Weights of a small image classifier.
Model: 4.74M parameters, 32-pixel images, arch vit, norm rmsnorm, activation squared_relu, patch size [4, 4], layers 8, width 192.
Training: soap at rate 0.0019, held-out accuracy 93%.
Data: 97500 training examples, 35.1 epochs.
Rows from block 4 of a small image classifier, named by matrix and row number. Rows with one number belong to one neuron. Each number is 500 + 25 x the weight over its row's rms, rounded and kept within 0 to 999. All counts start at 0. Numbers have three digits each. After the name is the row's rms in percent of the matrix's.
After each neuron's rows are labels from the 100 images, of 14976, where the neuron reaches its highest value: "top examples" is what is common among them. Only what is clearly more common there than usual is listed. The data: rendered scenes of coloured solids on a plain floor.
# fc1: MLP up (model.blocks.4.mlp.fc1.weight, 1152x192), inputs 0-95
# fc2: MLP down (model.blocks.4.mlp.fc2.weight, 192x1152, transposed), outputs 0-95

fc1.275 097:485519450527481457554496490502512548533469527483525491482488489503524500438513503490487472499500473502502467490488479515504545435539534529555513529473469449522477537517455527509482499468482473462491500545513481480501526495484514484494500496486518510555514486443515504485551505494484501499
fc2.275 100:559515487508468501515480437517498477491469497497475537484445508513513511484530504508503502498491470504526512539473481481530516492466489520530529477515502487481475485485505517498536514504456539522486502458547479523493533471578548497519529530492485511515533542529510461514526492489468486447
top examples: bowl

fc1.181 095:479511497510489474443487508453519500514506484451468460507499549491495503580479495510461521533507476524517517505568493466467563538520508467550497523519503506529519456480511540498494522519496520568525467475485502512497475497510509524530491470477510500546484488497523471507514520518489477494
fc2.181 100:507526494486478474541528508504475472508467504471540520472542476489465475457492515500491493490515507477496490573504500480524473511503506492513500457499516509520505491492499517467523486519539489530500502512516530494498475475505493533536568559458471477498489480488530462547529503514468506551
top examples: count: one

fc1.306 099:508483510474498512512504508490483535486509498527503521469467475490495506452473497570449523508491514498507493504498551501523516512484458492518534487504492472500497485492548512510485493517542473501526529437465563479485508483513515519519477476505482474542533483536501511491466531470494530477
fc2.306 101:496517496500515528508501471449503503478473494494481571489507470497481542502496516501476525515498487518486504505508486491492488503510469475515531496469492480473505509533485495498469525530459527497564497454462522526519482470529509541501562461509510477446467477533465511484536517507496474495
top examples: light from behind the camera; cone; pyramid

fc1.638 102:496538480468529495512465494535513489570503494458490525539500469524463496490471512524483515490470490518508569479519485453509546473525484524479458528509501500483487455472542461538534504502483557526486466458481491470498514472487498516508536516509486479475513453475500481468486509509472474514
fc2.638 102:527463527557476512477499516526479491510520509516492453507494529456478491488525481506508487456502479475529515495497494499545458506527509490487478496493467454507493465467488519484510501487484497512520505509549503522451483549508465461502464507484526487508515487553503494469505484463492508471
top examples: count: five; capsule; cone

fc1.206 101:490494523523473551459485460538527513416512527490456464507507484490492478501576478495538508492509536486463443478481503520515529528515463538501477497495499479507579503516440492504501477506497502527507483496526476486508513494526515485478521458490526482461525524483490491465525451482464507470
fc2.206 103:554498491495533488512503512526500526540503484446485540490441535493448497478492501495503497487481468516461518466487537514532511541531504539509482468526478473515524474494490493495446498496490511512509507510487493528533465496483527477516553490487496480494503541506533546508490500515452508539
top examples: count: five; bowl

fc1.205 109:495465483467525569531511486524498533538493511497465494488513471548514480487505506494532434435538488485537501526510489511544493477504490516502474474483497514501454521506477494478537512526524491473512478518454487489474531499471509501474504472489483505498528483513529532504488434476515516509
fc2.205 107:475515495478472495492451511489517487521453517496488518504475452479512483529495485504507491522524443490549495489499466507448495520472519511503484509456448492505535492511516468486525517495477539516449464487535531511482467482517473519462562472481536489534465501476498499481511513495495472479
top examples: bowl; largest object: bowl

fc1.309 102:510512523486477477470497498520494498488518496492510493513480512513514460463490518507490500499528477502468472522541473507482578487503492534474494476544494433491503481538488477540541470488504509509442488495559528510513489518487513493476468464485471506503491433500525502505500463525449460518
fc2.309 104:477471463502519480476513513473502485523537523487486486512521500534522521511482492497499497528519473509499510518507479503502519536478535545471470479472500518508505473551478505506512479494451554484498518486496525483522450466503496531509476515453528490516488497493505505475442521493502474512
top examples: light from the right; cube frame; chain link; largest object: cube frame

fc1.262 118:521474482527466541539472497490480535460461541469558459494536529505522505535549491483506484504491476451512500470472508500491478496503467502497467519483484467528554483529508486483477488461520479528502525511493465470530533492496499503428503507515433475493513495531505562518493484489486463500
fc2.262 110:517465473519485477506523514506499474502550467516521496493479475443502468504515481537476531507510545508528526466460498493502489478499515499456512529543493477492504473483478525493517493493524480471482502515498479523521501532488490535504481455506519514483497489557537503486489479517461494546
top examples: cube frame; largest object: cube frame

fc1.667 100:486506507516512512535515464519522451471500447502485518512521512449477492495481459487497523473438506470517492457527497474552509495529495462505485457491536514473494502482476444514476520503486520545523490485539500529533518484533493474515439485515527488500494482482512488548507516504515473475
fc2.667 100:507496488513513521468471476584500470490484447455469511524551496527484493495495517489479480496523471457437498525504506468476489507490524505519515465475460490516509521442513516462506483483502526499465494514453525489487535523518524518498544507497480507496515492490485535482526484482487459549
top examples: light from the right; count: one

fc1.737 107:448512501494523509515452523493512484544494465535513448474542502498537494553508493522482501504499515471498497470484508459513498448458474486534498518515493476509509507498517564478508484514560475506508516488526453464521501503487487453495546463497491504525496514484510468487489530520506515432
fc2.737 104:516492486538509491507480482496490487504484497514484501460500482460533476468511491503506513472505503507535489467517527471469529513481567518479444529466488462443546495513487501520486483457512456511447515477517516534514509495536496469555549522512499469540437511517527496488492491440504490500
top examples: cube frame

fc1.512 102:519512477513515499472520484532515476497548475484449500491485531452538501492503482506525516486484494494483541487503521504455502501495506515509516457540476472513512498507500511463506500521500495509513482510498504524521479478498473468503498509478542544461480495546477530528499525445489518445
fc2.512 104:527479446520499488499484487509524463476484495515519528466529492510519485547456461504498503535502541487492505519472474451531481507519477481538492503473528518493493496473531502502495478496522491522510533514509465518489511505466478466519470508475463510548497453481495515534546505507520495526
top examples: black object; star block; its colour: black

fc1.43 097:508503498459505473512458507468504497510464525524478530467499519509527476507549486465512483500509479548508523522504477507525498482522496494492476507517470516531486460467468469499495503519514540500530513530493498496499491497504518471487530521505494517511540458497461520507502489507527484497
fc2.43 106:495510522510474496520498508492502537475504530499477477456506504539483532468494497514458519494478488517506487475473493543493490495538495530548481524488498484483514497513478501521549492491477529493489511524518509499488501534513521524469470471476490516532557531526497505496451516498467547521
top examples: light from the right

fc1.351 107:504520523511513522474467504497480423466496528519473476483517514483494541531492472497506493487520535504517513472540537490535478468489528524493521494489500460495477471514536499481495489488514507456515516534544511506444495460483495481514512509547507478484511522460491523514526535512483459542
fc2.351 102:520507486471469492519504473493480524513495481500494522490517500504471506511532486508520513521479488511534488504532526500554546485529490506480476499519476483539522504519491518497506501518518496528481483533475491511481499465547484483519495508495471495552448484525517480543463517569485508511
top examples: tube; largest object: tube

fc1.463 108:497497483476512488524493497514463555518485537504475511541464535486454518537521532500494513488475458520491520506567509462517505499487489451505521482507479499514476473477561562527508511477472520528513488512521515517495418527486459486499515474486525469518483528481494512497503526503534503473
fc2.463 105:530530480496511453492433531521514518504524477514504519507500445475492446486463515500475467473463524503504521485486486489510514512492487517505479482494466463491553478474514505470506550534497523547479538547496510488525495495514522493515490512541492487519488507492494536490546514515513486501
top examples: bowl; tube

fc1.418 101:494518458446500525486501520521499503511501490483468502491488499531465474446527490480487507514532469479481516521546474496538474519516449517504503494528477467500503557511524506475525541514521534537508485528477470532542491458490509503466553509524470513521521491470543506510466472481520505481
fc2.418 101:525521489489520452464453515540494550490544500498521522494467501471496507491500488478482480479500487462503527473542519489512490489480521485511463498490499504492532466512496452500494556497511488497492500494507491510542481523461530483483558492500477496561493530504460509490539509542511481492
top examples: bowl

fc1.263 110:474483482517461505515542503501483484541499538508493508495524456483499515469505517514470437525533501475480473529514525490517507455512454493531518470514526459501557486522499513511498528533516520470524468501436502510512508550483478447497501480513547480493479475494511491507508453524490459506
fc2.263 107:523532489536477509526460545539505490473534507504509481477497520508508469510544490488533527483468545514489490493522528539443547454501494533526496479514519506467522544499460518518505524489489485494493501451491548539533498471499516444522467502523478535528491506477535550514489488482462533498
top examples: tube; spring; largest object: tube

fc1.53 114:514500481486505500533518525494506536530500507472477446489486522506474533487529507502489529441519485506485486504481503491484457475519513443563485506437492495482453526499557517499533496488532482526538555457443485491507454495503542495496492480512530479505516480458482505477518511483500497540
fc2.53 103:520520437530471470498495507496454462446460524498519526469494484493535491512480479535510572505538528471473484520500494479496499503486494495438485508497489491506497447514457495518524510466513502473514483521510548530514511535518492505453524494515494490500500483513514450488483526524538467460
top examples: octahedron

fc1.52 097:512490456529517514500527511469543483493467485512497494493530493510511506525478503509507470463493447487530469458531501535530464475468521494490497499513493527561523463455468483513487502517513548487542495503497516499475499501477524515485506506524563522494503485483506501515519463510528457539
fc2.52 107:517525521496487470530470530509444516515510517525439487466534497538510477454532471497476513481526472502536493511486448473545483500499489484502528507545484495500510561505439542467475492518474479509497464488501511511482498452483521514449510493446456489466508470505506494473489494490527483509
top examples: light from behind the camera

fc1.584 114:529495524442483530511490516520468520488496505526530478500490482496464511502465475493503486478529519537529525486533450525541514449506491513514495509521499492442456483462541505517468516473505520488457514537534526560464517504502488492452466498526490518516498467483508526501491482518482549496
fc2.584 110:503490504443483488506511498479500526520500486511528500501472506475526483512486509552480476455456507536479503475562511501552498506506495480510513505499518497470478453502511516494473478536485513497490456490490497466514473537463503508497477496488503511517492485493517509510482495505501479491
top examples: jack; largest object: jack

fc1.288 108:537457526530513558518511552470501505543488476485468479459521520464441512497502496484511478531479497521540540491517500501524467480535512516526480479484491493492507469451510488495516480503483539470546493510483525500483479466463534471490508512501524534482500538532476524529562481496461518497
fc2.288 108:498473466499535487473492499502523576482502481506485503484510547495507525524515542495452497505516515489477491483500490505526492518484524527516473471500478510476488458534542535508520484503497542529500468514483483488526495515516525485543512473470514483518514517555528508481512550503464523515
top examples: light from behind the camera; bumpy ball; dome

fc1.161 104:479486512472465463453473481534487547518471501510513515511517486531488424482545504481507502481505484505481501508512500459464492478502518504462552560500468474472504508488453483502478497492528461491483504542475507465512481491493489485520466521479534447502486539478494487517502484521501517483
fc2.161 104:504526524477508474504486518536482515457499535511517564530507494500489541478508481442507492469511529479487471514494496515505499531489532518557461511515524525505550521534537528493501525524495507502494450520509509515505510470547509467535490482510475542575441461516522514503524503515497492512
top examples: tube; largest object: tube; its colour: red

fc1.0 107:488512517477499523522462528527521510493501519476500480476495493510476518524514513488495511531451499525550522477509489495510502483559467503537518473506511497492475494503537468491512497458472494489531485500453484511507539486476483523469548499499510555459505481508516508470511485493497470524
fc2.0 111:516477482516513512521469510520460485506530499518511499512479527493473520470499495536499503532477493472510483495434481459523508489486514496511509508471453509464505512521553517494519493446498489514529480508555455505474536517527467485511497457542501453551510498518529521487569500477484521472
top examples: black object; count: five

fc1.64 105:476537480493487489483457535486462543470512540501496503490471490482573527440533514487461526506479541506509493511508535490482475479561498468485483478486489470474507487466496491488522529497477523502474524554457477497536524520493490494489490506501502511500519489475496493507482500514464502557
fc2.64 104:500481445455448505487545540546479521489465517545517516510458451498487540497508478498517495509471495475469474495516507510516517520490489500530505510489494446504556471461518493507565500489534490490519487485507529493482515512526485483486490552504514517481488497521556514491525512554521506485
top examples: octahedron

fc1.304 104:474511472519461543503516524500466502451482503505501522523512467478474529523505523493512509504482513503520426513484533492503468521501503489542496508505506496502507536483523532536408463545522516505508501483484492504478496492498506473499542492513522512458535495464513461498518511515490514498
fc2.304 113:471465477522461534495503516515481473450515512475484488470504531489466523449487480525492504492498509481512533578470506498545463508490503530500446501474448519495511494479533548501516497477536482515464532462499542540522522497498510484518504483562464518521501520518493478510480498520446482539
top examples: light from behind the scene

fc1.120 102:512502550502482521514458499492497491494524506500537464507520498493510517516480464511534548531498471501506558515503514508473501487541488507479494507492487469512528479518515482500555487519529498465494513481492498482505491523536472473502490521506490495496541483505529484561503486474447478459
fc2.120 101:494485515518552499545503452500499533491465498458493527487497506470532486491507488497469531490493512506490488524482456537497514479475478542491477487519537488488483497514483501496504496494442526478495507472525574481495454488469470520547500486456522495544477518518546507495484510488481466493
top examples: light from the left; cylinder

fc1.621 103:474476519489524487502462515529515517510475512537466502484480444518486476482513536488485493508496498507572497520496512481506499485500532487521515487438524501532511530509504521491545511505502496507492519510503522451484502542453502490509509520510526450516513457523558507469459478506551519487
fc2.621 107:502478510501521486536470519488536549525434478459515500513490459478514506549510500536489468463482466539539528491498531499478526525478507483462486510487461498493485495494505476509499527484492537521481490470537506505485496511526513485463514503509543494483529556505472491483507507464455490481
top examples: bowl; largest object: bowl

fc1.243 112:491482502514481488535499467536537470483477491500467510509528551500493501509549535524468497533526534502530467506498515442506539485488550521485466501498506559483530493476487470544488496481526520531507504516489501471539490471529498479519501511502442513517478472486487465505469516492518473509
fc2.243 102:487503494485534496474460495493508521514514497485515508487508515473497442511527500509500506502497525493498485497472506509495498546533466504503533498501496516504544476480497526471500485518468541512514507481492529524454481520524490493475463507503453471484498465478505456481479546469480538520
top examples: jack

fc1.10 100:525503468477523508475533478464505509496494485534530506515488494519456457527473501448521556477498498512527488571506507505509537496482489491559507482513442537519527483476529561508519489513526481474500478508511551490480517517439494495493507451508484486499512504469491504527500528487557503511
fc2.10 105:479523535512457447476477488511530499508501496530480518503523492550502462520502482474497535450497501499516466486508466476495546508486453484480490506504506485484520551522489510443542509508462427494475509522480490552515501510490537459516473522566469519479570494489501491555480506470512533478
top examples: tube

fc1.565 105:480511468514454447518494489575487510449467497505500524519463525430461477505544459447521526497535511513480481508492474475536545528479480518544494512468495548491485520553540461414534482475477492531565487486476490540513497513489497507482513512499504475502469491470491490482518490511489533480
fc2.565 109:536489446471518475489543492573505479451480522529529554467531546475522527510483482542524508493482531509511492489471446512508482494487479501448508442517478531499530483471559495450500502547456528500498500497461493519533516524519503496537554481494491471508496520494492489493519493520511512457
top examples: black object; wedge; its colour: black

fc1.268 108:543531532499483513488469549516532524504524518462494531460485491451505480490471526488488482497517479527496505525537484526491516477542505451455490522486525489505456516519506521457485487477507490528524526447506511501528494483480526520507489524491532492519481464525514539457508511535531551478
fc2.268 105:490490516513441503484531514476510501499550536535501471511526489494511462531534498469537507539452510498508499485523508526515492494529514488442498526577487487494490485516512528521525491525499503486513528489462500522500454573503497486453475560476534508504503472506525511510511529506482480504
top examples: light from the right; jack

fc1.603 113:514511565505494520443491444557472482522548469472474535512514499543505460507512522508520507527471504505530520475517507494509505500514494492514515547527514505522475524495434558499470494504505527439498505448482488520456512473478527496532516521504493491469518496509515522544521513512467489532
fc2.603 106:532493499540506493534478552521480522503479501471524527522516494483475487485492496547493534522501480511481474489461469515483495534503505510484463520481506506521481477498463466469521463505525482521498443474557549517504520508507508479491501513512488554539443513493527553475524455487528489508
top examples: octahedron

fc1.655 103:472532492496487494517495503472502530464535529506487524493513519499430499537484502528419523491539477496506481487543524505511549511507531498474511437526516522505518485523502477472554487488493503488488480504543511457475501474537497480510463491499508506518476499475482517501513477500483480496
fc2.655 109:476477494488520491458542533446509468470507502536497517538532467520488508506489512479485512478483511491480516527493511504465508488457481514484458493477496477485478502501548487481538467514477535524490514501473508484535507506518453553491484494527486514494528524427466540538495474490518472487
top examples: light from behind the camera; spring

fc1.317 091:485500470529496510460512480473502488498545449482493478495480512482522495535484517462458511497486448523517523514540484464525531542548507480526509476498496501515535497520474526526504527520532510538520479471506497486477496491490490505496457460503523535545537473509490476492525482477527514509
fc2.317 094:495472465477477480519512541501486465497471472484534469462567481493492482492555524517499497494534505471505488573494488478495471538496494529525507445515517484520486496517519530436524494514506507515513492530487538475476463467491511505508553526452489450517502486488516481532525505509497491516
top examples: count: one

fc1.49 095:511499464515516541482477489496536539476517486475530532490524497514500495504464527465522543497490498509449489517473486526491471547535485535521524516507487498514488478568487495501518498495478517458471502541504483492499467524516471516512510457493512533503496484486471498543524489532547538503
fc2.49 095:528481501479500502483457523500495499469491502556494472491516420526557523526480472524475481539494524522532459494446514512452507508505504508512482487498521524514487508474493538467532494504513493496475516434449501494495476510543513467526505506464532515529544457534505554522479500479495516548
top examples: light from behind the scene; bumpy ball

fc1.81 111:499494515494493505474502473486498481496515472522526469537485452519499511499487494518501484487505493495551494464536480485516506465467459516500457478514475465523499510520548492508474478474489481480516487515473488500538503500476520443466484499504477535504501514564549438531443512493500487485
fc2.81 111:500519494495473542490471474530523499506475486517532499545480518479534503486498494505467497496477522505520520489464540465552524497501479509438485483507523515514489455507461514466547453491492498548482496483506538489511504509507537472529529487520496500494491473496536521511486457484473513448
top examples: jack; light from the left; star block

fc1.86 111:516555478503502503480521501465484476501489508465510546527501470517510501525441541516510479483522503514496538509534495522564517512475545560493516486527491478528460482527450481556495476497498487519499476492509520456545499509524467510485460488502477525473469537473500516501510483445455489481
fc2.86 110:492463485484537497510488537477539482454529495482524534450493427491501504516473518503499517551477495503486536527545504441506530510510514542493481497508531486461511527530456496514509497515452533491513522434539491484530504501541514506465459506486509461512517546454514489513451491481472491495
top examples: cube frame; torus; largest object: cube frame

fc1.240 110:522489538512465536491480549515476475451511528497473485502512490528531457502490482502538492511491472532483522515519438497479548503499466515515533473524487511531530518490487433504538504475486505495520489518501468471484535510512512516454502505474481535480465502491470494482491507502559521498
fc2.240 110:472483498539504485531498506490520519509501455509508518464506528472492494498519467549496512467489506500477496486506531525471503530536465504499466458513529507463499505508489511548498503441498471508537545495487506468497478513501452494507540505487502536555471518491529518530531401507438490533
top examples: black object; count: five; hexagonal prism

fc1.376 104:471493539462507442509458501486462482490500516510505481494473465482513513503511500497544491513465488490493514483510475523512471457512496477513511483522486478474478448524515484535508451485546496520507527509506518483526480488460453545560462573516527476534500491494484505520498513493542533498
fc2.376 104:490489524455523499440528448507505477542517528532525505500523500535487444492502494513492456517500470473519479483473477515480504521477484527505479462497528502531517511502512509513504535505494517458525516493506468500510460502522524498472487539488501515474500506507476502485468538519488494498
top examples: light from behind the scene

fc1.472 113:511486556501558490446521499485505500484558446507509507482523507531498483471540499499482495490518514474522507497538527508509541474487477507498491457518516469473512501483506503517478503500511486487523483515442549479521510518532504514508500464529512528506548527508500504548512494469490469488
fc2.472 103:492501487526452526503468512507520462464527531516488508474448463453489482506532472521508529532483541513501543530478519488507488541483513521495489500476510442520451509461468501527504526440484508565498495460506524503488516473488529492493499510528455467489465455501534528480511472493502502494
top examples: cube frame; chain link

fc1.230 108:504549481491506520477506515508527500537472506508462523511518491510499451505502518473470461487450482490454485530471533497469525481526504543500472490484520486481513492522530467460521547491514472497496492511503513494546449525510494524492479496449469503512518475506488486548487513548526531494
fc2.230 103:485510442532529503513466539509537533495539489539478497493462446527508510501472479525487483482520500505510467528559519541526493494486499540455516455510504452481527492522540541519527544541502518461509511534551467530514470513507507448497507478475504543508473497458495543479506495509532522498
top examples: octahedron; pyramid

fc1.435 106:520496521522473515481536509509482515455508519461518576467492458461486479519475498495511474466468525502511459496505500540463481466528485502503521518517503519491503474507511528466489469471503457497528473459516501494493497495501484499487518496543513492557448518448539497523509531507531518488
fc2.435 109:491549544502511486505504442552533482518545501509481498512499489506523479529474455463484508468514479494558507479504556510489479518530503462496480488508458501527488455518518500506493503515516459481515502473475493508513481589506508523455517495496548477486502484496495489539533499500524466523
top examples: light from behind the scene

fc1.108 106:515530514481496504495465514495496471496457483487521501455449524527488521538550509501491535500465535472506504488507507457455506463475480489492505492496485495486535488491533528508474524520487531505518439541490451519497493517500481523512470497516450502487514451557566489510512509531484484491
fc2.108 102:503559523518482486495459496589522493519474481505462510464500555463523508514504509505488488491529499460525515530491480492523523511467484501501538504488489525508525501471535516504499476501524509524478496487503464533490515510507533444456496494485467507462517495530547468452496513553556494516
top examples: jack; torus

fc1.24 104:505487472481540459477514502532526463492494459455509514543499523462553486461462485532483506480498479479494496503510497501497476451516522515539476521498485481528547535511498492515526487492440494445496513467477528449513506503546476501475538472522488489527489499467500480523494516519504511491
fc2.24 107:493491462503527456519470550489476535520484431492516527485503482507509511476538480471469497521515496474501516459500504497478434492493461509531500488521440534525480513533484484526493543490496514519523477514498507485521517502511496509512516460458490478516500529538503545504513517486468519527
top examples: light from the left

fc1.48 098:496491508469532475494514500524497476522508466487476489550492494533465527454510529499496490492488540511493518511544488489477494483532500482491491510539451551492495491536466533492493477542480510494517538486516502516517526470441487481479517531531538495476511472502461477532476518459495517453
fc2.48 110:506542506456509459468487465532512504489512503529476507497521480554505510531487477522457548505515502478453484460506540448525510458451513547516477496487462556492504495506536495536478501493503512491540503491526532524526517514518553500527515486471531499497510472482523453516508562525456489516
top examples: light from the right

fc1.105 107:490491512512502515520516479489556495472542547457514534497491521512506473509503476488534485526515533471480466460495480544501484477472517475485492521513468478497514496501486539492518490520476503561519491481512538452486469464492478509482436532491522493482486483503528509475464567521492494522
fc2.105 106:499509464527470497524486487514498510526487562457490496473478506494543470510520485487511526486488524425461544526508528500496533489520510536476461516542473541490495520515515519542469491472489477479499463470480526483489465512518509533466494477510535495531485438453491545531507510506467490542
top examples: light from the right; jack

fc1.742 108:489475457524483465442516513521500490487529541504502527487493481488472491478515504493520515467423490495494528498550505509498520547545494510503479446500493486484485501483520499491518531447495549485505486509507491519483488520539520466516480527501505456513494477461463516510505486493513465480
fc2.742 107:525495542521514471517514480518522531506538484479523521524483518540461504482472520512497494476487538474510543479509490469493481490515482505535474545471512497492482433491474541494511574479490492549550485545530481490527505500462503504517534497471519451471474520488484505471508493503456523507
top examples: count: five

fc1.686 105:507494508490487497477531427479542466534505486466501502513496516505511483459476418486513462465480508489485464481517470493513483454508492501463518565462481478519472449503515536458526533491457451493523515506510503491469502511488534508523511460508496494534492488485487472488491531503485526548
fc2.686 101:480478485559525496504510503509531426507507449499546530512537487489494533508479493512502481537467533504508482544545514494485525493499497516510498480487478552476525513467517536453473480485519498528505498466514516532491500474560492506472504503464531472474519491474520515533479481493505529502
top examples: count: five; tube

fc1.670 114:485560467545490525481507481526556479531491448479481465475486485497499468517454481471503526521489535557547512478524456496500522453465470491461503478468503477497483479514483480512492557509461488489530495536494481475483503500484496496472517507463471506510516453509495497527471457488506480500
fc2.670 107:489510495495492528524488508523546541457489496525507518467464497461475500475493493487507496501464508471476517510501488478521510483485437540526490470467525506511509485487462523529478560501500506474523504447494570434494461528500486509490480487497532531548524520468517485549491486503473495544
top examples: light from the left; cylinder

fc1.533 108:498505565505526479528503490504546498462488490480479522514469467518507519547504491529503516471499496493547517507507513468518482495507484489521494500518476491496494502506503533447510579491518483500477530487547507453492472496464474528466535534506554486560497460536471467483498489556520486513
fc2.533 105:531521510492492500505488492502504555472448504555532499508457474484525495556543517494549497452496482508519515445457512526587501480541532464501476494503487471500516504520536476518470467467475490531495489474475482453540462465515527464510506509515532502529503499485512500506564536504484504496
top examples: bowl

fc1.532 106:518467487504500538515509518474519495496505527499486510501522503488497463487503510482483496475491489514523468510457472499526501506512510490465473454512497465458461542475514502467489493490506491496495495477529478501487518523495513548488521516539501585488526480528485495456510452490479478492
fc2.532 105:548502503506461507494525532534546551444512479505494542484488517457464514449518511519505487461521493479538476542474463490511506500490524499508493468548462520501459507513484485449513507478486530493493522469501527461512516481537507518456467515472492501543535483518508457525503521473477522516
top examples: light from behind the camera; dome; largest object: dome

fc1.144 108:492512498459479478494488489523501509505472554529471526515498488529484480512491469507477507470498510487499488487534524492483505514518552460509554453525458500499490490511492450512459489501511466505530484521492476464557533466529488496518495464508485473492498536484463493504510445490445489518
fc2.144 103:523546498472504462494466499465526535482489517527484522456478488454477507471516486465479486485496509492492518490481523458512494506503526515527498513538456489494519480532540497510512528540488482508502491488464510522502501474546506509526477507489464526528488534490454494519499551527492502523
top examples: tube; largest object: tube

fc1.100 105:460527501463488512547470503495518467471493561516505507480529480502537513463472488442475510484470495508517471490497468449514497554508475497501505502528496501518458522481475491474527472510515508471481535567515519488472540515509507501488489488522504456530463517469532470468493513550470526511
fc2.100 100:505517504494461481505480475508533512485502451505512482519504455509524514501520483507485514503531490472476475511478501542499482534472481518537504524451507512491463478538536534516462538531515565520509485504474514535543537457513465531539507477480470491517472515521430502517531492476451500505
top examples: black object; sphere

fc1.678 102:538501542545518501485504509518494548502485521490508526511524488501468453508480515504480495504467536492513503505495531512536523473495508535476481525510512493512533518500486473517509487509510477503492472494519545468483491508544498490502481509555506536443499526478480491523572554505483512448
fc2.678 097:505498516523518523497510524483490519532521522472437494479527452529478431477509495504518520522487471476485489453517485509497475520495504504520545480538491514506515536501498501534489472519495473444492527487480512471526485502555452484455506561483528509498515502508531556515487501504493489468
top examples: light from the left; jack

fc1.612 107:496498526507519523480504520488532494479516509495514488500493464524499488468502493528521507493518512511508489498524507474485541470501530560483493489515504436475445530503485466511523468504470536526504485476532538482488497523502536481474474483550499524473500503479529478510515481511464464558
fc2.612 109:535473491523505495484493540521528459502497507479508507491526502492507542463473508499496505506495528502524526514514483471503506557511524548491484453486473517496471488552492521519538511526484536478519504444519512476505475486543503507556458554493514473497497522438488518493481540533469504498
top examples: cube frame; chain link; largest object: cube frame

fc1.264 109:519532509479475481527504524496497535533495500516510505525454502478524533512517487505458483498503480490502496473479573486487481499536544446501514518501494482516539506528502478499458486496514561536515513501476493540487499510493511470453477542485537548464485529493502513461494527499494488535
fc2.264 110:476492513489514499501503543489472514492488530500486509471545487492476512471500536483514506482505471508489505484496476500517504487468514514460533541521457454506509489476502501468504570534459535516520472480525548515474511501555443535492517489472541549522505500528513538488491502498460504489
top examples: light from behind the camera; octahedron

fc1.605 103:470496510494455472517483470488509487455458508513536525510495486480463484489487523513520513544480498490463482554514493487482531497508520522462464472522472506506480473492470455501567488462512463533509485509490503513505503473515534530479482497486511496500520463473491477546512501502479445511
fc2.605 106:505521466528507508534467493456477487529483477527506511473509488475500432517514485500532553441500515468501521496514468523493459483473532480461512493493494479478436462495463498484489471474503441483496491475498489473526526478516486470470547488516481492484463486492493504470525512502466510515
top examples: cube frame; largest object: cube frame

fc1.592 097:530531492545528502518492532520493498492481518524565477521475502484483526496548454495504497459504524504546497472503497487533501451510453511455501484527472484497480472506502520507471508531527496516515523533494440502508505516518554488487492478524447557479499520558506453490493499504482497470
fc2.592 111:530494506464500466514491494516480476484475472494502488505520494495507532490499498507470498466517520530505480539493501459547498495457497515470497489542491565526528490535497528473509470516492496515468486489509523502530471493462489507507500521511504545468512533510527509542494495538472457516
top examples: jack